Weights of a small self-supervised image encoder: activation gelu.
Rows from block 11, named by matrix and row number. Each number is 500 + 40 x the weight over the matrix's rms, rounded and kept within 0 to 999. All counts start at 0. Numbers have three digits each.
# c3: 3x3 conv (model.blocks.11.c3.weight, 192x192x3x3), inputs 18-35, a 3x3 kernel for each
c3.103:549403528500500472526500593500500545563501500481500504500438500435500476500433513465500627500500500500453486500500514451551443441511500441540518553500496594549500489485440427530585474500575555549486522490500414504527500492543478569477500518452500490472510500430513513573529392536523500482500446494529546462521517450437500549500463500450500413454478467500509500500500493512458450542507500478500503500500553561540435425500511478500500452459505500500468500575507500548500502448519425500540
c3.104:500453584569553500500511398500500440543500485500500500511500500430457566575402500515396500500500545485541500539500500526531429500361475463456573566494586553562461581566396601509477468417602500489501500451494517485500500526483500500541576500500587545614379555544498453500500475468462469559460472500520547451533500494485497457500549491477517543500462491588467552500500492500452408505514485479500500478493500489575549487500570564395414516500535544504540516503501464435550503507477568504500
c3.105:445438402482500592527566500462500500500459534549500500462543544500500558549500553500438552523500491500500395475559500500500465530500500500500473500468520456532500478487502431493496500499523454512485428471432437476500495478529455494516571611444531473518562464457482481573511346505500472500487500500500512500463443479469500534529472529500511500500512500472539559508542485538516387500500487500452473571425455589412596359473492499500500466500500434505500483500501508500500449500500500500501
c3.106:500419465451474496500500500545514501481500500429522430500599532588556500563585500540606500468545559569500459500516497583531500532487456499500500473473500538500590500469521437494441534500468523549477585609500500472439500500500500522459433462500510500500500500467500500480458553433466500548468407465454500542500481531500464500546528548519500490526462453519564476537465510549500500486523500469514483426500508536500454471489554500500500462528530474500500500488455452462425461492515516492525
c3.107:598375405500500666500497508544553417440475466537500460464545531523500559607448500496500572576492500505505435493461548500500539500537443500573547546457488410624395501500520496535475582339509459594507423572526516404505397407480528443483625486443500479530538500500500475454445500500541458391574441469500556500500500500503518500416431530518440461605500381372472500500517420500470434524563500460509420539475500500537553405507396448492485457473543453524546565500466421500605500420412567503444
c3.108:465488500505569539536500450500500604500511451500476424500445453500500435479473440560500583554500528500573458552500461493500500456469500504515500479450500500485434461500517494526513490544500500589504533538503500500500480527500499500494499492500500448500562464434488454472433474500333523500516524445392476487500484478537500529508504575485459426504447449472488500500499530524524500523522500500498500549500552500576519423472500439435494500541540414450480507449497488500500526489475540452466
c3.109:576393444500494476500500524484519478459513500481493511572518500471539500437498559461581456499500438500488500500453500491500505500499511500598500500460526468500537519513477500500513509547487500500390466492500475500545542526504458500500500551461500525558464547556523521476500503431540440517500500555431500482445500427463500526476471500537500506465500565463433500500490469523500555543589500500500521500528500500513472458533464531429479500500500509481456500481514458506500468500516511500500
c3.110:500500492500450500494533500500500518482514500437529436434487476500532500500500506488500514582451442470507500525536492500526474500501500533514553462550500522524500511500500412500500500500546500500500504500501500526542500500483511564569500425497511539446535502500479481500500459455500500450500500483528500575472506500574500448527472500521492533522500500508500520500513503520510500503500500500500448511500500480436500520447500421549519500500551472518500500500523500456487500500500427500456
c3.111:528529500547500522492500487543500437444516500454500500500469500462500456507500506500487500465469525515500537515489543485519500468514449506500500500487500499520552561477525496500473525500522425500559542500542438472500544514541500518477492500460481500462500499498470500500500500497500485500500500500500500474547500514550538500550500500563511500500488522500500549500518458494500522500485568581486500521438500500490537487521425500422528434446511500549500500500462500512530514535501500476517
c3.112:565470484555476473464500468544487464473528487500520432446474487452481501500467500500453500461498500455471474488517536515500519545549500526500515532515555450567500530498510500462542493599524530500520500426546515538603454529519492448582596514477520587574459500527452497450500454507500476537488593500500500538481490444500500500558486540549500516520553500487515500532492513500514433447463500486500456501500474500500557470497462500410541465452500557500505500478442480481520483500473455433527
c3.113:476500552500531566561500530470500548590525554485452500487500456501436458478500450455500544530468478500553500500522500527464580501490500455465434513432512427500500500469500500500377497476438482524495500500468457502466423500500500516500500444431473533444490507491500500523500529495407500500500500466482500500588486535594545537505500500471474500543496478566469532500500500521500500494475569510537527590417507556518575500511500477500522517485525500500539500520426451454464459500500554462500
c3.114:517500487459498497560512529549528500491470500500472473459500519500507500516553500452549488500517544500500586500500517547521534508473502500500500500508500500493566496500504524500509406473524537497465439470519487428500500483403498568500571464500449436475443489471425468474500443463500500521500500500554500522500475597549583588524480514473490466500500454511524511449481527532525545524516478500500463522482457500500522482515556502588500512500448540500502544556531439541431500481500500460500
c3.115:580449461502517420453500526484420546536511500492500540503527500537533481429538500500500511587459530533551496466500557513500509470525500500490522500422602514500584500520490478494500500500482510500486548538556500571500561539516460510493500438468507500468525507550470500476425519500485558585520393552487531522575500500500500464537469457561500513366500513462502500500523515477500500482494456513484528500538500528533467500517461526559507500474500500500429495505500497519506500571540500533549
c3.116:534619479394556508500451520500420427517494462500500558500500544497406543500565488489500521500493506500406500500587534570500446475526449505481496500500500451447500573477486537500500448500500490500500500436514500510500451433550500500476500500500441538534571500465457500549559597544414477500504528551549526509500500558500500483574455460508469554488500500500500539511500505500545512476521500500432516393537440500544512519486500500488500434520492532500500534459484530500500500499559451478548
c3.117:526500500422448500500453500500481414501500551500500500500500500569591498500395531561600414500500409467402519476488538500500451468478482454500568455496522468500550466614523479505498435558401504412500538588500435454500541521511489500509629500475533500552493542522476500522438500476475556521500500505451468500460474500500521476435500440444529464547485607391494619500505485474521462563553572598456472571500386500578531470513491468500602490555527500500500500504558480500470478500545439493559
c3.118:461416481572500380441500455500600546468477459462500486440500500500500508567540500401457515500500500558437509463420534423500500500500465500407566513500366526411425500500413442484500485518480442512481466500537461500639605569622444500525500544500554546503500483500500535483447444607500500500500604452439478437500474549454427429525500535500500500500500430506487597431517500505500465500508581487516464561473500500538500478447477453477481470457500500524500525546500452500432449500494500516500
c3.119:500418517467565500500500500461500590500462500500500510465533500539432478542500500503484500446523545500500500438500500500500489500482520574500500475475500538411500500471527530578498499449538536500408455469522474443526490557562479500547522443500550500500500500500524436508487470500568402409546453617528555535553500413534500500537562500549413467468417500493500500516512539533482515448500523507441530447550451567500500433415448534428481487475500499528475500457497537500500500520467500479484
c3.120:528500669454498537569500469478470500498500561454462523449509500500509455527500500500467500459500556500523410488500469530525500508529500537500400500495416505500439455500451482486496490500446512547500513500563508500507490477454559494461502427469562592448563500452500512500546564500500500517500500500487500500500441513477500500500503500518500594459500510500500500586500419448517532500484552509376500500545480445555615447500502534428537539500500557500513500554530455500445443500451500463474
c3.121:570463496543500466488500407500500532500444500517440527505530513529500487490466508486500483455500500479509476496500500500518432454542500500500500434500471465500491510558500475509456500398510500561500500460546609500605474552500500500508583475500500530534473495500560466447578465500500500555463475532480551462572475500485471500489516407500494531530500527445502546500500598500435516557472500500500521500500500516519519468564535500440537500470500450511500500523397500500513451488493500512450
c3.122:444481543500500508500500549500500450500500500500363500500500500500520497500520500547538441493493482525479510494568500531500503480476549500500500512441500603500500504427408588500615434567507449568523550502485500475449558588541500459531500489608491540546512500500386500495522500530527473425500500559500500524500446500500537538500515500500500500500534491446468468475500457457460419590479500500451500441508511580483565500508535526424500541428475450542543533500500482524511524500528474455495
c3.123:562500489500500500559500444466506477478564583548436500507425500414485471500449432500500506460500500531505458514449550500521457544524450459500530525435476442532515500500500568460466532554438500500590477500501593544500525529500535594500517500566500518542555500500474428420500487503399582474500482554516530537492500530455507526500517515480479541500500462535537481475500438500400534488513536513498436465484558473484439560496477481571618500500483500500455500560520500426500559500414500526513
c3.124:500464500520500537500500432499535500527517510500475563463500500492501470486500528508581471518492571500500500500545515526500510416559553500500500467500500458537535498509500500546500483500496463590500542500580500516508442528500525500500500500500540468484500518471500431454539530478500508414495460507517506537515500529500500612517431486500444486507515500562580483500437500463525490519521487500458500490513500452533500519511477551500500500528500500500500455542462507500486500508498500500500
c3.125:520534500540525463500498441500500448455505494471511477429422409403501459455414460500477507511464581502489543509478500500509498542479500578500481414493445500510498463458496557503500500525498500500500500514530503600607500528467459502548458494504500500500497500433548475500484532481500483593500466527500401530497520500463500514433534505555507486525505480554535500528485493566462500507580500510477635500500500525483498470544575511481446500488443476487526455490537500534452500454433500484502
c3.126:487500500434539500453439500500508574450500488545512565474469500507552417480500500559500572452513467552545500500453437551463406470462488424500407346445500536465454487545450500536557487500500503482500577500483471606465500568432492500518449500465422541493500500500509500500500433545421530500587454556500500500500540500507489515500500560539564500480500500500496525510500463531500500546507515490500515567462479556530500506500493489498576500500500512497530477463433535519544510461537500500490
c3.127:500528554372500480500575552576556356390437560452500506456535505548576502436500466500544451485537500482500500510526600530500458500471468500500500543533422452515592625574540541560400500500500474526469500548587500500500500500500466512490535425492472559508500469500500506500404523500500434500525426500470487479488500568541524500517512577535500500475547429500506533553488448496525451487534500470515500500480482497495500420454406509398505500527500536482501521513471500456500466448424419481461
c3.128:503463460500500500500500501498550524537500458500503538460500463491500500500559458493500543535517487526456545538460530500497532538500464471461547540500410500552502489500524516500494504517500500458468546504532514500500500500456446500500500518500445506500500500481500419565397558514566500555525500512500500500555500498437464448527562509475466629537624500500513500500500571539507517492494560499540500538509538528500500426500523500556500475512459503500500482547549500474500489466424502521461
c3.129:514500532481514520498397572470421500442452406484497455500408488463438415474458398478533500524481500500460500485500531500458471436498500464459500464500527461612509474500510500500500500500555513534554436543492500500500500571513500518542555500649443526477461500445498403531470530487438461444478533565500542500543537500515541500486503506500524565544522500500500559440500440500538500581544517588497553535459505500584500491500473500458411547486522435500500505478500504457506394531525581418504
c3.130:567500338621450485624500555417500481560527500423555500500485590476500502471500437558489511486502598515517482500529551491500580494500547605468500628451392532500500521552595397555575450547500454473500465494433483476510559413553500500514465559500500500494465500532484558456456502500500483482500463583500452560417541500451509515470507532524450500474500482495519562405522557454473487500500593528477543500513459436500500564475506477544500500521513480491510534536442496513419555500447500500459
c3.131:440448457533500479489500500500545551460408451500502498455497500555578516500500449500521500511529496507410469467548526506579503542500495517470437500479569530500418500488604495473527500515456423509475465533500498465460470500412450546537500407496462500537468500544500500521446456500500428527564500454548528477495522476500500556459496442465500500500536448414478573500467444530500413472484500446536561558525500484457515427478500512500500492523522454500500557500530483434487500561483492491500
c3.132:500450500500500488500400533500500471477471500453500475500577541601500538432500500492500518500500465534500500548477500500472531500463500452410500503500500448497491479534523579524500500500461541482500505500471466500500513552584500500500531487459500492455497459487468494500486500481500545497578457500500524500476533429467498355500520500500563459441490513500556500536500525548549500468454538458500500526488500500500450429460574602560410519522527490500500491500522586532501501490536444543435
c3.133:537457544500540537478481553479521499463485444461473524500527500513432500517532447523465500446500500482513500588523500479500500496432494439500423513530492515512473496500598500500518515549484539532449428488443500500511541604500500468490500500470561526499417480510556515517500559536550500529509420463449464465500500439501500457500492539532450555485479500431500546529500497464503500502553500585500561545500428500555527435500460542500439460500500564467500523541409500516451500529500500500478
c3.134:521458480545500396534450500431559431500492521500496500537472500440492500500472449500500500567462500588514454529500505571558508476522500500555506411437586500515453470500503522380479551497511551459456500456500444572498476514525579500449496500590523500500542537496393456500513457349456500605614559548500500536520527494535500500590565487500523581500530572500500604500552612544551385466557500500393500427445500477480500489500500470466500500459459500500556500495451500404452500513474431500440
c3.135:494528500472441462535497396500500481469565500500474500451516525465500456499448500500500445500471452540541436470444488497500539500482542426500556500452564500540482532449486531561427500488509500530552500500500556526500454500530500441485490515500500542438500455478500509510522500500480534400528500521539500464428532478504493562440431500500500459501557540481565488504500500585500501500537490534498480576559420523578500479500550573435519493491500506476494516454421500439462542497470506432396
c3.136:558500584484480500490390500443493500500500500506471468571500500496506557476497500416508500489471500494500559501547539469500535500443485500500478489510500500510459500450515472515476499500500434478500467500500500432491500467491515500431406457500546466486500475529450493514520500466434457470503437422500500508500525500550482527500538473487500500534479500522509479444525560456563581500500449534448500474476510468531594555497584465541500500573500473500539495500500455511500471527458489502515
c3.137:527494472470500500501467505473524431473530513557543500537440476369500583585596500526437515560596452541378448500500563500500500542563500471500479566496500543500500478509500442531468593511500537457500447500500500500500500612533524469500445463500428483466500500500462428449500517454439405445484500483506486385491406534479500511500460500452517506455413600500410568422457512500608405500540415479532500482512500500463500548461416477548516500500571488500538500427523500453519445500488490483500
c3.138:503424500455500499553546500448519394506500420501405500511435496522508450500459602500467500490500500524500446500587529500566496473360500569500500500500495500500500487445583457624501492500458387500495506500464457414480489500500535560547540481500500500500577500500441458500500437419411577534472500529500500418500494500507500520493522500539522508460465513443519500500500500500547501436500451397500482500467554500560500503576447486500500514564500515527536434500473498447464552420411437500500
c3.139:538475500487485564405539471500500500512477500510525521500500476480466523465463493500500500516500500500550561542517482500508490485493500410528500457478456442514438517500513458500459500421443500500500587550481485482537447500455500531531484436421486500483522506544511500513524485549477511475428500500500539517522494500523546500500495465523520476546493509437542460512488503552511500512490537524500524543527521548494609529505546430512484543453450518500464532518502448525509500452480500452462
c3.140:500483576506488500500441505500481430504500560500462500462461555551526500500476479569500500500514545480500500500500500500500437497537500477488500540500563500619507500500545459489500548500459481533500570500522449403500490588580500527500492403500522419500514500445537532520500439523500500500545517582500452468539500415500468500413527534571523500563535443427485499500532548536458496489528532556500554500537500456464500500446443554529583432500476500490557500470488520537526459500525513507510
c3.141:525500516500518500500549615500500494443500553568554508512520459530500574557569500487500504500484500479500503531503508500500474421469500500459517500451592527415509491422498500497500523500500500500500487500444460496543487500534458510500502449501531519497500514500527552467477507572510465517439515500500426453473500538439500496500452442500500500478500443444574500500500562500461492428495500455484561500500497500500500500500488500500523500529449500500578446510477533559534541536479485465469
c3.142:468450517433518453500500486463500463505467456500492439463500450433473571500536430506500400502500536500460552456538500476449500500438485588439508432503439585430500500505500500500534500493466525500500414500537483469503503487529501512431428430484510536500448486500526429500443373500500500500579500425479488500500493500478435500500503512500500500500450434503500478500500542452573500535500550504469462500513474500536514570543499553548500500464500500500566502543515544597439480500504533538539
c3.143:507500479575500542486383454571500500464449413500475500500500500539500508540500547464531500500500502500500460568519522500483474559620427446532554442470500530449477482500500549469419431500589500508472479500529478500612507492598500504635500500435557502425569484532544572500503409464533457342492457500469502351479495430533504558500500514497500494538500484478451537500530567500418457537552500500500500500409494461505480510402583584551479500500449441510538465466475441581500497500529486411479